Weights of a small multi-label image tagger: moe soft.
Rows from block 5 of a small multi-label image tagger, named by matrix and row number. Rows with one number within an expert belong to one neuron, the router's apart. Each number is 128 + 24 x the weight over its row's rms, rounded and kept within 0 to 255. All counts start at 0. Numbers have three digits each. After the name is the row's rms in percent of the matrix's.
Before each expert's rows are labels from the 100 images, of 14976, where the router gives the expert most weight on average: "responds to" is what is common among them. Only what is clearly more common there than usual is listed. The data: procedural textures in two colours, tilted and lit. In brackets: how many of the 100, against the usual share in percent.
# router: slot weights (model.blocks.5.mlp.router.weight, 8x192, trained with AdamW), inputs 0-95
# up: expert up (model.blocks.5.mlp.up, 4x384x192), inputs 0-95
# down: expert down (model.blocks.5.mlp.down, 4x192x384, transposed), outputs 0-95

# expert 2
responds to: ground colour: black (32 vs 8.8); dotted (30 vs 3.3); pattern colour: yellow (27 vs 8.5); pattern colour: orange (25 vs 8.8)
router.4 109:139160149159123074106171087106093126154110146131167126132080103096149148151166121122160129073110103131084118122175124125147170104147144110150163138176129136127100162128121101129132148093140127139098143117100094137110085161114165162151139123134118180110176139125140152125129114122138095087
router.5 118:124143131142131152146120120130091144142105127148133101136123139135138139167099092127127116126164153128148107127145124115107085153102138071151161111134109129127154115141146130093113160167136161119107161132149149100142146190164150130171111082097101126124132150105167119134172119133163133119
up.15 087:122133109072161126129114127134107151163109119167121138136143122129085142146113138106120144100155099133109146115154143118120120130099092130100158113124162123121145116089116120119125144123104135165094120109085141156133142136150102173137153131140132102111136083172158176144162117145136174159
down.15 092:134140121106093111093142114079102131111099120105087121104134157141102129124135102174156164116118170134118112145159127134103139114132154131141145088136148115120108116123138136131133151136174093144118122151156118103119142130122159070193115136122117126117134135121101088109120136130131115166
up.16 094:152169148120159170075166151138115146126154116100071119106113095127137153146076147087163138125144131211147160147105173084100124159108179129184088110111082148133131130133115130117126142140135132152208092129140081138121106143117142145123133142115127126116172109141133122124127130144146119159
down.16 106:094122123153131105143127142109098111104090143126094097119130144160147091185124102155111124148173118119113110138157088142147124165162110138090151167124139130143102164137145123150116101079084133089093132149146159124152109125088133112126115112120104108149155125145107169122059111114163106146
up.17 089:125093144129119089172154130150115097123103130133128145101143095115071135157116117160104151154144153153119130141135124116148107104100142141130109119129116120098151135152122112113154101121121090156165102140101093148143135126159161121105088153129093157110115152126134147096130119127154136116
down.17 094:118167096136100177106144147118207135159148140155148115162114099120151101122123132142134102145097096132126159104126106168095105168174123114113154135103114135134104139143160114122102138132158145129101135150143109112162170170117143135137127094121130087125123119128097165157132130186146114113
up.18 107:116112173129111118120142128135139118128170146130109112149088151112127164105162179130143137089067115135105124162118114165147121155114127101118102101116116102145134149129150150099121169142121107118125120167107132146118166130184095143163145125144145110086115154119129136139109133122122141116
down.18 091:129135131147137133102094102107142152144153088098147145131137114129160135141079115100113120105157137109131147097163153090104106128158141116148137133143145185142131113122106124135102108139113128109127126164143138119117124107118187140127126110136074095177131091118116123132091133133092067129
up.19 103:163140076106115096098129144108099153103134148122129123100107129133153127101151123113146152108149174122147125136114162105093156119151146142102100109146117150100127095163137143109118137137179066143123092143139157110165140140129067134167100133108130126114118122090101147130158133098100080156
down.19 090:122121160134124167155082112123160124107084075145119073139114091183135122116122100135115122137139117143132140144125120125122089081087089150148149113124150124125148106098126086145103154104117132137105127093111124161112134115128158149083146161096135126136157099141135155147108119095175155169
up.20 102:139162130112140136102138154095151105145106138131138176127094131134136126117170139166135166151097155161133158075092106115151090125107112158158096114094125139148129092155164131178171175162126133113129087136090119086164103121157104120124137116120144118133126118149156154186146131051139102120
down.20 072:131070141103155154072180176131132130101112135140152095127163144139171148120142124094115109125088176116149078153171101109085122101169098090114137099165151113117141133086153162117104170108131117119108126122165091131138140120102141148107163135127113078154138132116089093123086146176149129115
up.21 104:124131129086140075117097089088095106144119142134120165165138144159098147113109060133094144130130087085091136154075115161156146098111164127135137133131086121110130124144136148117105123123155146118174132117144125139182122159111140116121114113126120147142124167129097124136105157121106083133
down.21 110:145147078131112159155170146168157129113107111132106124100109083115133107132133155120161115094135156147156088073146122128127137129142118129123081159134150127137147112093109149134139122153099141109100110113131118141119145099091129118131136111171127109126079099114150121127154129128149129106
up.22 104:147118119083137113075154132146107108131148129157097152126143101097114127107183122116140109101159088146145123166147139125134120122141164165150155146176104178123162156129149142161113086110156096144159180098142110115132173132119110129146072124175152150115116070073123130122154146162125110116
down.22 110:130156178109096119159124076096112113081140133112177110128135138138105128099114165130127128140111157100104130140109060131126141162129143112145120113152152122110102123124154149129152125094137160103140146142122192137111138138116095153089153125169084144139152136156127118092117118093158109093
up.23 099:114161123103097125151125089144138131138135123064127135103150136154163167142109106099138128132130143154146125115117174142167135110121135120151105120139131137118162124129153129141139102137108107109093120142156070121107096130075153135099108114177109115113125130160157122115156122064098116088
down.23 082:120097134172135130116150116128136123091136144152140097126131142134099133128120109143099134111122103138165131132110085131150131129134077155137151120106109143118148160120104134105088172107165127133093122146122139132111158130153065091115140099110148117155122122097138171076136124124135166174
up.24 097:169110121111160157133125119142128107136144112114120159144127128121148123151163121113149122131144107115103149158121203090121151143150140113101112122102105150084153105106088162156149119104121132129147113150119112139131136154125140085115131118108090105125162129149102149133141125139110078141
down.24 094:094128093105127072157127125160123131119147150128143083171155080109101112106131138148111106171131129127149102102147124107138122115175104130132125114136163108126162157086149119127130119101108127131124167093122144103130084157080126139160152124136125107139165082129153119137113135117161172097
up.25 086:153168150125095100139126114112134126081104155121132167122147103102143157114092119191140108113102173102112185085112150138144125142142162147092134109069137159152149114134149085142108121184125109119121152180130136114138139133142096156128128126128151128145138119143138119131146132117143156148
down.25 077:091110156131107152145111113170163140154101104143168140128129152129141111175109107063075114144118134143152120155137106148075073117141112141110143147127100125141134118119095135180128127101106136136150133125126133090117187131123141078129122159125119140109147108121134148170110125129084115130
up.26 097:142137120150090121189115111124157156113145118168108147116094123137110152110131176105095119117092140132143129171106139116167126135115132166113133131118142131128080137102142139115129140137106157124126123163112119121101107123143110117119138095095137127171105118104177140079151140127122196122
down.26 095:145128120137090129072099182118096094114133160104108137123134093157132105144129122141140145168142128123131110087135141183096105122107163132156141148154052125117100137161136113114121102138130126153148159118132121131140109122117145093102133129115136120092086122167145133124109125136135117151
up.27 086:121117160145138168131181090147142115134109108132084150095144096127120111107104100126120113122142123142153109115121191165189126106135152127117117091127112159168122142113110116107126124104140135093122153104163142136084116069110144123111130153138051118106094142151121125161108094144110054115
down.27 100:155138117127094137088074145108118147137084175136161101162144160106110118142102152157101122119126117107095139157175115114139159119088117130148121166119127090104111137138182132145146115117165128161079134115087088173100184148158132125100125126116169157133158119150104142089150096111177184139
up.28 103:150125116127107179121124157122102100139111099149132135112074116130118154105152148121146138130128112099133165127176091085118114111111140136130121118148183115141135136115122139136170164130157125131108063153126121145146148114136102128103115150116161105118133128136126143120119154106167155138
down.28 085:085151164126132098139117146126105160096127123147115091134130126117175110123157124115134102138168122164145091109075118178093160130125131073148120151090134156138117158106133132126143093103102130149120136134092126122124115147082161160145169163112095132143096096134137112148133130172113130164
up.29 097:146116104168101131133118083151139118122111097108147153103137137120160132139114122147117135127121127141075112153129119122151142108121159127126149126085140160141137121134169077151180096129125144129131164173099111168116141148131162144118149145121137055146087127108176106101095146108097103169
down.29 109:131128077138080167103129124108101109159154131132125114125169154147125078114156121148135132101107143151103139100131135119113159109120119167127134138129074165124092151135102172101149115133125156151144101092147101110135150122110107076130137134137111120148134104131129159099125118172138143120
up.30 102:126113117154161112136115166156190170136129097160109114108124112152176082099169148094074119167151170135127194141094124121130123111134106161104140116126109145124173133111132108107115118117126114118103088102115149135075151141161149102154121148146129154151132122119167149144105134123160121150
down.30 099:150126102108100151127148090076107102137143108115125100119112095094127164180105115137157163088141134138138127102140139097142144142125133117147152109096154133112116102177141151137135122130164133165164104163146131105091142094136125124135123096148103150118146116139087133135125131101125158103

# expert 3
responds to: striped (76 vs 3.3)
router.6 086:152150122163130146147195116140158146119115114144105099129083134086145142148142109102099128119123137140123092053164147100109162117169131076160161111114111140153098102113143152100151114123107156131101173096143172094098133148145148159161150147124111121110144170101115074139135070155100164120
router.7 078:132116131155097147123153107099110157128104146125143144125117100134131117147110151177110108115128104147138148124150102159162127161140112130172172149165080122147111152156111105118113162085157162133097111106108148105135106134120191090166112100122131165109133102129126139140142103143111124128
up.15 111:122124141147152138107126133126137152142131152128114102146113153114155147148161095165105142169127128125161070137141100161145137156155140126164186143111122116148129121142096114100097133136115142128101119174144161129114137131116100117149096127103149117124147094113139136120136025100162179123
down.15 118:102125135148108075101123091120127159095115160167096115143163081123107133111138125148146138067159117123116126091090134079143096110127135132074144143170157130129141111138155137135116139150121104128138136110134113124136124125139113152114114128110093130132087135169102121120112162163111109098
up.16 103:110121121160152107128132155100134156100143109130076127142144143113121141106126094130068145128170153144154113109146152112180129099181109151151152154070111114136155095090132132132121084162137098140149177129106132106119122116157105147156102144145162123100138100145146154147075132176097129128
down.16 116:130130157130104104086080087117109115142185149100097127116131120103110164143131164137138140112144100105135109160106127141120119137106169146127161110184133134122130142107142101132138102135137126127092139121121119148139172083089121128124108161071057114144138128100086101127154132153146126096
up.17 092:119103093151150135119148108117120119142132113109154117146137143138071143124151133093161103138082136105164102064144119177111097097133148123104120104111134138136117125149141131134105162155108122106159122153130140150143158136125132097131110129117096171117147121134129159124114117084112066125
down.17 092:138174146102118125108087144144103153117143149143109092107115092175152093144117138095111094123156131166145123147104138094156185184134121134151111119145122144118119170072118155100148092113135136106153144115142097117146126120125162197146116136172164102118119163127092082138174106185091130109
up.18 091:122091107110148177128151148120081138148102106110089170127157136170131101058134113146131113128088131128125135120121118156090128138108134142138127147119153110122111105133110104128083130156142139116155138149082128104108102140132155104179152147175160104137168071139157146146078162117133136189
down.18 078:097147152124118092155140105121146095170145174117156127099117168117122129171143128124139121124148117110111147157115152113173095110130096104127159109153126142168127117107139090150126116089092113099093133122173126125151129145141157140086104099125076098179127126089106133137177138193115118140
up.19 110:145107126114143113178133117127123153184126165125163119098098120118138156130126144093123107129104165109091142088104172145154128151089121161128152149146094125176181132128157156101116132096137119119148170170142095128126178124116133109119143153183108138066094112135115152125135149139123120132
down.19 100:105115135144151161115146149115106108129081141141107106117123172091148102115133129179144142130124136125099125161091133137082132112149137154137108121152119112115104132068070137136131153173145158080137144150098149104127066143090142100108103090118122152119156121121111133176136137126102121135
up.20 101:137107153094146163148146118107102116137134149106132165120106142164182100162139154121141153145117145132166126156160124153104086179137136140097132110116121159128125135137098131099135164150110138148098111144134128146143126138110143114110099134146113114120129099097158136097138106117157133078
down.20 103:100116087148140111148120143141146130113124133115132109116159123097118119113095104124154134146197148140094150131121150134128123081186151131107164091122128138162130107124146155127139145090147091126140166124108114094140106130150140146136108146123154108095091171134138124149136111105121116137
up.21 084:120138094146116146095069125127107097117128134136106125114103135096117143102129115162151121132167109141112095128099147154120118130132126094121150100094125152149116104146104163136090133135135127115128100072119136089128142141123093091143159163171113137149122136188100093140115173096153132150
down.21 087:128142134088158121076163106141160127157139123113142113126170098136157097128085143119162144119111145100111156153115141072098096159138141136162118116127122136099099123107148146094128100145106147153129106103116120150132121121136141155120119138135080154128158150116118148120107130146101118112
up.22 107:114096172148105129102149105144143097139125090131158118110145136126158120115128105130136116123108158123114101112143131130106067142119132132124112099136124112149160098162142176132163139129175075140080158118106129134135093131135146173130140122143098140118100140112150106125135130106114139136
down.22 112:126109114083186121108086180102111112135114161159092147130160146100145175156117173081105107112106119101103142135118157108123141110142095134153154130141089151134118158102167147119131120122100168113143109155145091126117153145123106109128141152132114148137143123144096144079120153088124172117
up.23 090:111139148109052107138079134115129122100169149117150183141153138150150148119127150105165114121134115161103112138140134117164118157142113157175119103119109154107088118070146162148087110119137141149150131129126163145098114138137127108116100143117120175135123126089143090169133136134138125118
down.23 089:143082110145134134099157115135119107110117127138114131133140127083132115149163136149080113175112146079117161092126107181141138117121171130089145171160158110123110137128132091136154125147115160104141142137123093131161133087132129139072151120113128109139119084132163104109110149099089160129
up.24 101:115147132149163135168117108124149094118127089130125100102153139153127163110108103113136138139143129119099106137158135110088132133137120123105100117130117137113130189139133096118118167169107132133141069134139142129133119133122108161097101158140157127121099180126193179079096128112127151127
down.24 106:135112127125154151187141128182128162128139116124136096155105139112134137128177145117155147162147129143120164106110121139115183145121109111158148117164111124125162114077070112141142123118151106141152157062139144093107145138147102161134156172128102137166121124126098102136117119120108110106
up.25 098:149093096133112093122128137099140147100144134135141163088079175138111196139113110110143168133090150126116140099119142089141120115156126148117161147134099145145161127152138064107106154143137116161139128148164132118111122112181116129109116115098170117102109122186149115132121112165134155100
down.25 099:119095144106132170129154115152088111149140103140130127164149124140116098117136142147129123164105106145130097129116114136159162055122108077173116114135121150144119140101127166187110106124113141154119142122096152101124103151122130123136095151103049097158092139148100152119138145125131112151
up.26 114:154128109087146157089071131117147173142138142144134143131119156117095121133131147148107128160137147152136132070145084118167095126144141136103131125115117129110137162101128132132134112135120130137094127112121139121169153131151122122138087096163165115113104137092137159126097123160176140115
down.26 118:134091102148112169106151093116105137109102122115140113126108113082148154141098123134106147167146114128114073167125161144147132117189135110120139159107119121112114134140123132098108167113155176103164107120165139090124124101138107160106143110147133115147125104176132161166164145105098127182
up.27 097:143135178121166094115089156117102115107182084146127133149117149118100127121115112154097119137107096190128127128111108098139126150142111116121083113139128120171118128144134109164110114087096129105154133150108144107139141144082145145156096169141101133123157154153100082135089119152141132121
down.27 102:065112086144133138117149148174142103111100115105135152125120113141158114096130078115150147102116164106143132128092116148129092118142167134144196133137128168119139148145129103089154133158150188148132127110123136140129157145096128139111141088075122091141117130132122124127102109148137155102
up.28 096:100121098121066122148127115136146140160146168100159092147150106136092081158127160109163148121142111134134126114117137151150157159103126106142160211100106128155113114111147133138148131090133136110139143084111133104118178143160144124122145122110148120135145159109149142143125149091112151105
down.28 101:137099088131185108091098129131155157110123131117124111095067132143153109157139080122118137140103153138153150124127125113179112088173159128071121119140095116124156129130134084121138106132143171150148095140135119116131074095125103148126111148150116142133133124161106110168124143157133108177
up.29 098:095147121120146193121140096119098157133100188147104075136138145165162130146129083134127160108129112080127122152099163109115140164137134104151112149099143122115123150107121140120112129155103098145099115141141123116126143167104193152074142115130127132130153143175158155119103129155117110103
down.29 095:129118132134113054119156139166138074167104093127175180141098121101100133139113165130138128165151163148150163123135138157157142107124118143072109123147100133128099112165138113197115153119101104112120130136101119148152091094161101142124113121131144142101158135106139102105156112102149108122
up.30 100:086105176119155124148115120133164118130167127178146112153131070189131148152140109120126134118109154147190110115113125150106114131124087074090130112180169114142141164123128132132116150102099130139081168093155122150107078151112104114135146080119111136103147150114135114134131144100149113126
down.30 112:147149118162153122100116110147102173132147134117095097119096160121116131155092124111124119145140118124124152173173121126109090131123134137109150114132126158132061085104122114085076133148110122135169152125145146119156105121166141139066149138090164104123158177125143082140123112106138146097

# expert 0
responds to: seen at a slant (91 vs 39.6); fine scale (85 vs 29.6); crosshatched (51 vs 3.3)
router.0 087:115106128136157098133132144161126115141151148123095190123113108131093082119070150162155111127119122105159111092112142152145156124089126116188086121154106160127130162132134179133122133091108121113113099124173150130149081087086122146087110145103108149121129135176147096088118163163125142116
router.1 093:100129118133149137141143130149124118085122140127136135161168090149074096100100128140108115126129159138179125084121162143153127120118127104195119114151119124155144144119125131111114163122093116121115070096147119124165075110145137130109146113091128149118115104141090141129138122146139121121
up.15 107:116127114118129161113155105119150131139121107127145119153102138087154116159127137150121105122124123164132144169141118133131147122138097102144172098107134120087096104146143155162071087099111149104102141149168156164133153144148169070100174106107144147155126084100138116124150048139091133095
down.15 118:140142175115118126182160152137123151091132164151109095136151138109113135142107122103114098139132104135085148099138132127109107081105129160141165089138117125143170125111134120106121131144130099144130146160135157141108179096084117154154122133157135124091124133089142111099112178150115088087
up.16 099:105138101106076173144078106114148115138124131184112124096102154142113110131117122165154124096160177121091143118128138170122126126141158132153100137128120131146163148134144164121160116130102119143122114149111104140122100127089110128153146164120218123101121120134127117123103141121094110187
down.16 110:147117150137123098114119132167120174125104139065103051107150092122127112137129138091149139122141108136117118126095137128106140137110122100084138164133115112142151138113088148150105121103124133124124178112140149160130121107133141126099100155163084163206113163133101141098115089140150125142
up.17 102:154068146135114130128077146105149129110149110133118098073135141113139152117107162172105170133164113130135143105116153119170164122201138122155173109123107119148113148122090135123148122121091119155130103088100114094157150131136103130157151076094147108138127139117144146083120142163147151115
down.17 066:141141088137135143118163148146103132137107117146083101169135118136129095149151112095117085154072135137107163121119102069093114141100153134114158141107112107124149120107135127118126119129160145114123160128161144128135119137158106167127100156116144154131132100166126141190128106135091096117
up.18 108:111159179122123105158134068118132174139096090153131163114138107137141109107132140141169148100098112100145147149150116143137139159154120106101102144148113096105157129132148097132151143141125124109106115112163121114158135118121153114119079119168128151180113092123148153117111135155095148159
down.18 085:149127100123103158097124129160121133140120132146135116141143130114155173120154123104131110125122132122145100106157046164135134099121115146136116113157145111150167125123143119125133155162145096099118144145150115125136147137149103085180142128113140109120150179108137123125140133121150145127
up.19 111:097173163141113134096134118139103108141094134092187169083115115153141093145087119129166123104139115122139164170110140126149156141155131124126083098144135105150130126122205127140190079069151107124146120155097097142137094153111125143091090146103139150148094106137116100138155155118124127134
down.19 109:138046113143126121136119173111138137126163142136145128129181087089080125089130124113100121136118145080095145106127121148130158121135110162099138143151096113117124105152093106135116133158141154172128143095101159098122132114120134128173121150138111105156117152120152121094098074140156172136
up.20 093:139172133089161133171084106139093105098131106125155175080121129138152156128082126121092063133142116137141150110115128175121125122104113146091158105129118165156124112104100123144093070137097129164142129132140098184101117145155145167161150106147146127117120151152125172116135122098116138109
down.20 086:159120132151108081096152160089209139118132093129119111125134150097150118115106125103129136084112116107154164175136118132112148111127119100159127118170107123131130126132125131152101171090164147162155151144098124104169121132114161101130150136129117103163126115094135137124125108105121144095
up.21 102:110168166109125106105150104160095110124134122112159107103113142165137147122123146153134126113117127114178150136041115108084099127104107118121109169142154139121112118077135148128162118131139146094160168146133172128133078136141096107167143146166108126123143179109136133108087157136099121138
down.21 073:138121117103143126103121142164108135162092132108128126176154138146106109088119118102109155108090128155124126090209128111142139077159127111114102119121102145175125107124122126116140146131163116138179132109086094196097140118109145110114098118111116162132155120135111152156157157142147164124
up.22 098:097167145072133123165186113159107108137147159121120151109108113112071131112140160121144135117151125130155155132108105127115111147141114167140096136120120143106121090107123146098127155113128150157118153158182096142131155121111081127150147138081138095145099188150141080133131097154096100124
down.22 103:168111134148098161142080152112141137114090133138152115146127117107157098102115109113172113100093110127112162095113195174122133113160125121098098175090111122130129148136133122136142109101119120124138089078115143160122133150131167095091140128184135127157168123105119151131145162109162138145
up.23 097:164124178145120184079149141084135169138137157111129139095137129169163129090182117180151110112118128171111108095150094125127111103139150173128148134145127162109107110112145078149106139189132162123155105118099166099099110151129121115148126143115126120133093123099134163134132085119173098112
down.23 107:132130137122129120114140081178120165129104101086136093121183106072097111115145166138151134091112118166092153145102135114131125133127131097116121105127096120131107148122107071127127100149082123179121161112160128147122137158116147145137144112125095124101136169103135113099128205171152129150
up.24 091:128167099106137148062109118146122145138172133095161130172108113103113144101124137141127125146099134121105137107117129149137134170167131107111159115123169130145116106127108144134113151138129137101162100119152075125113121142139136084108090093152105100129075138073167165092179130147080123095
down.24 105:142095146166123102106142104073172112156116099099133097158126141114129102124151124112147158129131090118100104128128092134096120141132137140180175154098137166136160123167184136168148099111131102126095115119126099112109161123110148127109127122120145102173125128156093117140108143141129125145
up.25 111:116146162068129077088119106100104121129158122143146121125117183144148091128117104105125121138092092139129145112134126098118108136127127114084147120102160083108135143136104148131150098156182138140077144161115139127159134190122124129113141130129149143124112166122088152129166140126143121119
down.25 102:112078110173090144114164121088145174123120147109086125137145132113120132153111156123144126140115108131110105153132088145164155158122123120166124152130142157133114118177164161124136107138108108158143170151108151089104156110064130122120138155094169129094131081116137119136126137152121107117
up.26 098:138097148142095162082145159093163134082131145123124102135125109110132119094136130131154167141140133118115089086149175138131128126139110150092113081136101154083080112149131129132134058104132147179106128138133166117130166119144090178086148121109132125104142091119093132110141206136140141130
down.26 084:140140096094062132195110108139086132129191164160109116106135094116133114151121138169161141128130141121137164072159112114119144086129162124140121111136137141154161136128161100105094150183122149110108121118104123135119143162105123092120146151126153125115114166111131113128150101115152091148
up.27 101:162126147093162114116141164081167146108114176115137163171132161104120126093110147103105108181102095104088149135102113105118125117113137113117088119135096135138139141137122152187115157118127105174126106117122099110119152140182147102139112157104194123143112119136129109155125086131087113152
down.27 117:111140138123176162136133148134109136128141111079145150123099104076165116176148111099097115160160182168128122157141108137147147099099146168109119127154132108141138108136153090127127158134120174118100100158179137096108150111145121120125125129139134113086146135132090144142120161132127133120
up.28 099:166121096091134081082147121155143154119132122111130173143172070123117145099169143129140107095145116139122127147139167120075158145129140119103172114106139107127140119109108176117073176126131086116110104124136124109151130099115134117112101125169111151141174126082136090149155138143134138132
down.28 071:132113162125162140137087105125108149142136176137122125127127132116189123116142108115106131160140118157111122115153103143164114177113103124116153140146124159119120084127127099089134118091131059153119116131104104167135095126117124139133127128144128113148107112169141094064134114106115140111
up.29 112:088134085159154116135099138158122112101105144139135149139138162148102102142162095151116123157158150145198124122117144143108145173097082133059178143120119123170134146127155122117134153110087133095153134173143144120140116123099115127130134104153119153115126111161083144128113105144109141148
down.29 095:173159165113130134172133111170116156149108163114118150147096143143110132092058100128127111096149112131135105141144127104116137116105146132118140101136132149108148117132147159154150167170127107133107174132107126062095137155144098113138169128071123163109108127135137090115108107087144143112
up.30 090:152120140125151126144141108144152098105102133154137123118167150131124101119144188116115094134163121086128071187128125139133130170123145127081093149118133133138095156157104114139141149135128106096129121141179116132158132165151136111194081087140125158125173159148133141107101119186149126104
down.30 099:112104075097115132088143146115131143129112126133122161146123152150156142109125104151136171117156138157106130116127110136124110124097106161147155085114140171166183073115125155146104129088113138154142115135109118094124172065135130164107144134124129092120117166120122113154179124103112168186

# expert 1
responds to: coarse scale (66 vs 30.1); white (41 vs 16.8); pattern colour: white (27 vs 8.5); ground colour: red (25 vs 8.3)
router.2 109:117106139122155072138165106091090169127131161154130124132094160122117147150125139130142126096093114109123120099176091120136111122138146108127121098149106161132118186118098100139129105122101149133108142119125130115091117111148155145140126142147101182114168110106109175172159092097161130087
router.3 111:160120136099114099101180082096102128103100175117164121137072115105125123155169130099143128081087120154120091120150170122144158112187145102130153143150136140133051175111139130141128178079124135098124113109112116142130094132112155100133111098121098148103164164140124124164127139101135090127
up.15 101:140135123132123119078126118136111095143144157135109111171133115129152147159094116136131085091133136142127121115121116150153123128132150121146092111159150156130149144114148138129132115152143137145120095102102195111149122092133151132104162081149084141092094128139130129109112182163107104120
down.15 109:110146132115128148115118126072131157163111105113143136104123133140140155114144172076153111133086099124148163179131113122133127172120099115080133090180147120105127138154099123161151142135148134112152137154147146132126127132128127104157096154130144150161150121097092121157111096111157189089
up.16 106:111164134161159134103102092159106105091106128132130167112106127148119171153088122123178119153104148117109142092103117160139126160126112166174158131128158116132135102130158124136113105128109080133068160099119152168131117110111141127155135143099146179172116135148107139087108136167134124139
down.16 100:102135159127110104125122105105192096179149106133133072170146127107114144092109141130120114098133156146165127117111121119091138131105061098117137132118105184149133146145131106091118104163133111146140115120113155121149145114153081109159124122141101092113120135111127147137110089113150127119
up.17 096:144123115133118153091131143151120118124111138116126160143111171111072177126140140089138138126142140160127179119138142123096103130086131090101132098133154080134140146122137181101159115138129078145107120165102123081145117145123112150135107162104144154130126192131099080105116071134141156124
down.17 089:093136083146137121128146080130129173136156143146147103123139130099157090143110102144177109154121113084084152114102152112163128141114132117107130113133117128127140129123103127157110088150137124114089150081118107161130135107136154166136104139100120112139150132141093111177108150125094118115
up.18 098:135186152094137126152161118127110107091116143063143143111160139122134122123119139132117121128140136125124104144101144088158180152083096143109107138108113148130116104106129161165148149160134094125129087146150117112136168123110120149144121111101184106123093103124115159091125104109105108115
down.18 109:117097117125133110108114130147110110195135111139142111139112095131084140140143105126121083158156081150109118137130110136122116124161081143074150135117105108166112170129159127158169186138128142116103156136128115105121088104132157141134119173135139121109148100116089141164137154111173115111
up.19 107:112126137151127159123136105120086077075125102138143106143127124122093102114110122112152110137111110147140187184100138145123114128120155096129143138112131059167151115110158137147123129131114104194121116092166099112129094102084115151111130129074142140157110169152108127111150170138138136115
down.19 116:148132126100128138112148168151117147175137160134087105108098116144140120143138117127154141155161171091139146103081110138125125137155136131146104124091156096142124134138136150078163141134148080142090108119170130160146135136123152090129142155095118157176088147130105126151133119123144110102
up.20 101:143113132084122109159124126113154050157173159113154111109160127171125141116157122181099099115158138126167160123109116117116138123096132126105157109100087135156120134108160145118132115160137087131138142094142116119093150105175126089114083129130117139085172140155139110126151121139127101122
down.20 062:115082111186129116146101123140107154128087119147106131111094150116133098113142140139140119149105133113103103116136147147131113181207134128158105190143091136117130139157083125155116125152158124087111126166151097154140082113138139120162140089151095128175135139112105089121086122108122126164
up.21 104:114153139141129137137158116137152142066099114184137158140154113133185108121149167115160137158142114116097129170127114139118115093131108114106128151128101125064139092125121127133143131106138118158135160148131112115110113115168147101126113126136094092169107142155143108140132128138140159158
down.21 105:106102143190119083087106119102110129139083151123063131116157137143104133142150109128147129135166162154103139127142164102130130107127152135151155120131136170141151126111127135105132077082130155104117171094129113114122115141123101170170118130166149136132163122154143137122138113136091107127
up.22 093:101133136112067129147093152147147100130148135103164101183128093107115150119147105097130111139128121138113153137126098089157138156105164163124142097139112133113131119098123136194093124123145129108096131158105115117131123135156092159135096150104130120079174167131122141168106075142116175138
down.22 092:086144169161162135078181130105137156082100121150111165112133134179156119123149148132116135128138109143153162103112149158112099112179094104147097081088168168108119131159190149106118104130093123130172108125166135118095127121132170121130149105149131102141101115136162105096133161127148102148
up.23 095:167127127177157113114148103099127122085092097139116148106138146123159137170119167139143180134151129174134152111140112083140161098160167139142151116139103137097139124127118143099124123123123133107106134127091101094126098148102162138112118135153139122097148121098162150138108124053075150170
down.23 093:111106106103125149134107165078112128158142179114162159117137113093153152114096111154135107140100136131137068086099151183155119135130133089140159101110160108163177129141130110094147098127151152131106127145150103186103125105142137139133176114149117115116117136135116127113130125158160128090
up.24 101:109129158082117145114111156118087145131134124106124146154125115097143113161148107103148139117125143129153121137146147111123135151133145130120142130140132122114115141127136118127126115126131157141145117162138121113133113142090079059117111116188178123104129113119109111084128095150134127129
down.24 072:135102042126176076122090162110161156132141108117119115108147131116172134136090168146122130120175119137144115131134156123082123154164136112137101104171128118121166098127120127143125129168135132111064154083113140144146081128154163132121159116118100099103112090141136151117111124138145125119
up.25 112:135123119145162127144135144128081130150103151118109090168181109138151094081070150111106157123146199100142157165102079141117113127152162158135126118088105129104121117148149135149156086107152155109110104124125121095113103097110175134121120129107177089155106118148131158132105141127099118115
down.25 104:117164150150110181100122105139154159119193123080126150115106143128107101128138113142166124108147100158124133151169127110122167109105131144140131142103173120159155119081142112145116148194125105130124133128137135126118096162111119108111126133101116122120169139174137107095155165090130106149
up.26 095:077168146114146146143135135104136119110107174122146126123172136167144128112146116171142091135126106150153105148151171147122123106116119146121138168136129136136131142113166154108103170084134105146142128105132129121149121111130113121102130118137101159117133098117134125108145132137166135098
down.26 097:121114158178112107126136113151097146138086141124110132114129123119132135179100118075130167162093155131142134135169117128095102140135162097144107148110106085120106129139117121140136099159147140157119151154119133157145146169165107132137127118110168128156122162151116116111138125102101113181
up.27 106:113119127151108099108148142137126115136121134150165127153118108125139108133087136160106134085123141091149135133118141133087106161146111176120106132136161134148137147154131125109073105152111109121109116135143147107130109108130168108122147160161143102108133123103160092101115172136128118100
down.27 114:158086118144102111102150118142143124133131131164132094089117091120124130129157149163124119147117119132112081140111110148134129118133147112154130108098162106154177089104146120120188146153153092119150174118143128106145168138128133128144111174143145125105134170108132130098079122177079122125
up.28 098:130135105145147158124135144123127124150128121129152143124121095117146147096076154134140126089102110100119156126114135107143147114166103117151131117114098142134088110149177133129172133152140140142142132098116103156120108097129110076086113131169093108120098152135120164142129136111159126072
down.28 089:143100127144121154128137118112094116142144178097134143083099137134121114151166125119125130163130157115160110149146148169109135157108144132096135149107132123142165096127109117180114124118115074118100119144159131111138100174119125148132109103070137147117106070109118113107105137140138114104
up.29 092:123178087138141130116128131089154125125164145134122179127124140109109119126117132128150153119132122156135094142132154119137126137100153149137127149108150097087125105139141098086148135084154110146093140128192125095145129124128119145106089148138090104125111141114113134192134111139134134146
down.29 093:131091159151137148149125112107119115146091161133176114131142080135162131147173110132138123116118165117164141161124104118164113112136087126126147144131120109185122139112157136137087153153118138083142135171077130135119109134094174115107164086107117159118170150139146159121132141123118150107
up.30 095:141132097126136134142063111132128109140142143160121135164119161131093086136130138138157151118139154112168118139117115125118146100073196099171124136120094185074092177141111127108128116134087116126114110122099132119122122115141174134107155142133127137141115134147131108129083114129130133105
down.30 107:116173131133150158102141137152101119177120122128148137158119106136124149101143081130158091119148104137129137128136079103126113125133091176107110132134171130151134125154104152147129138076131126129110076141084156133156126122164150102109124132096155109159097084152133104133087120137103150126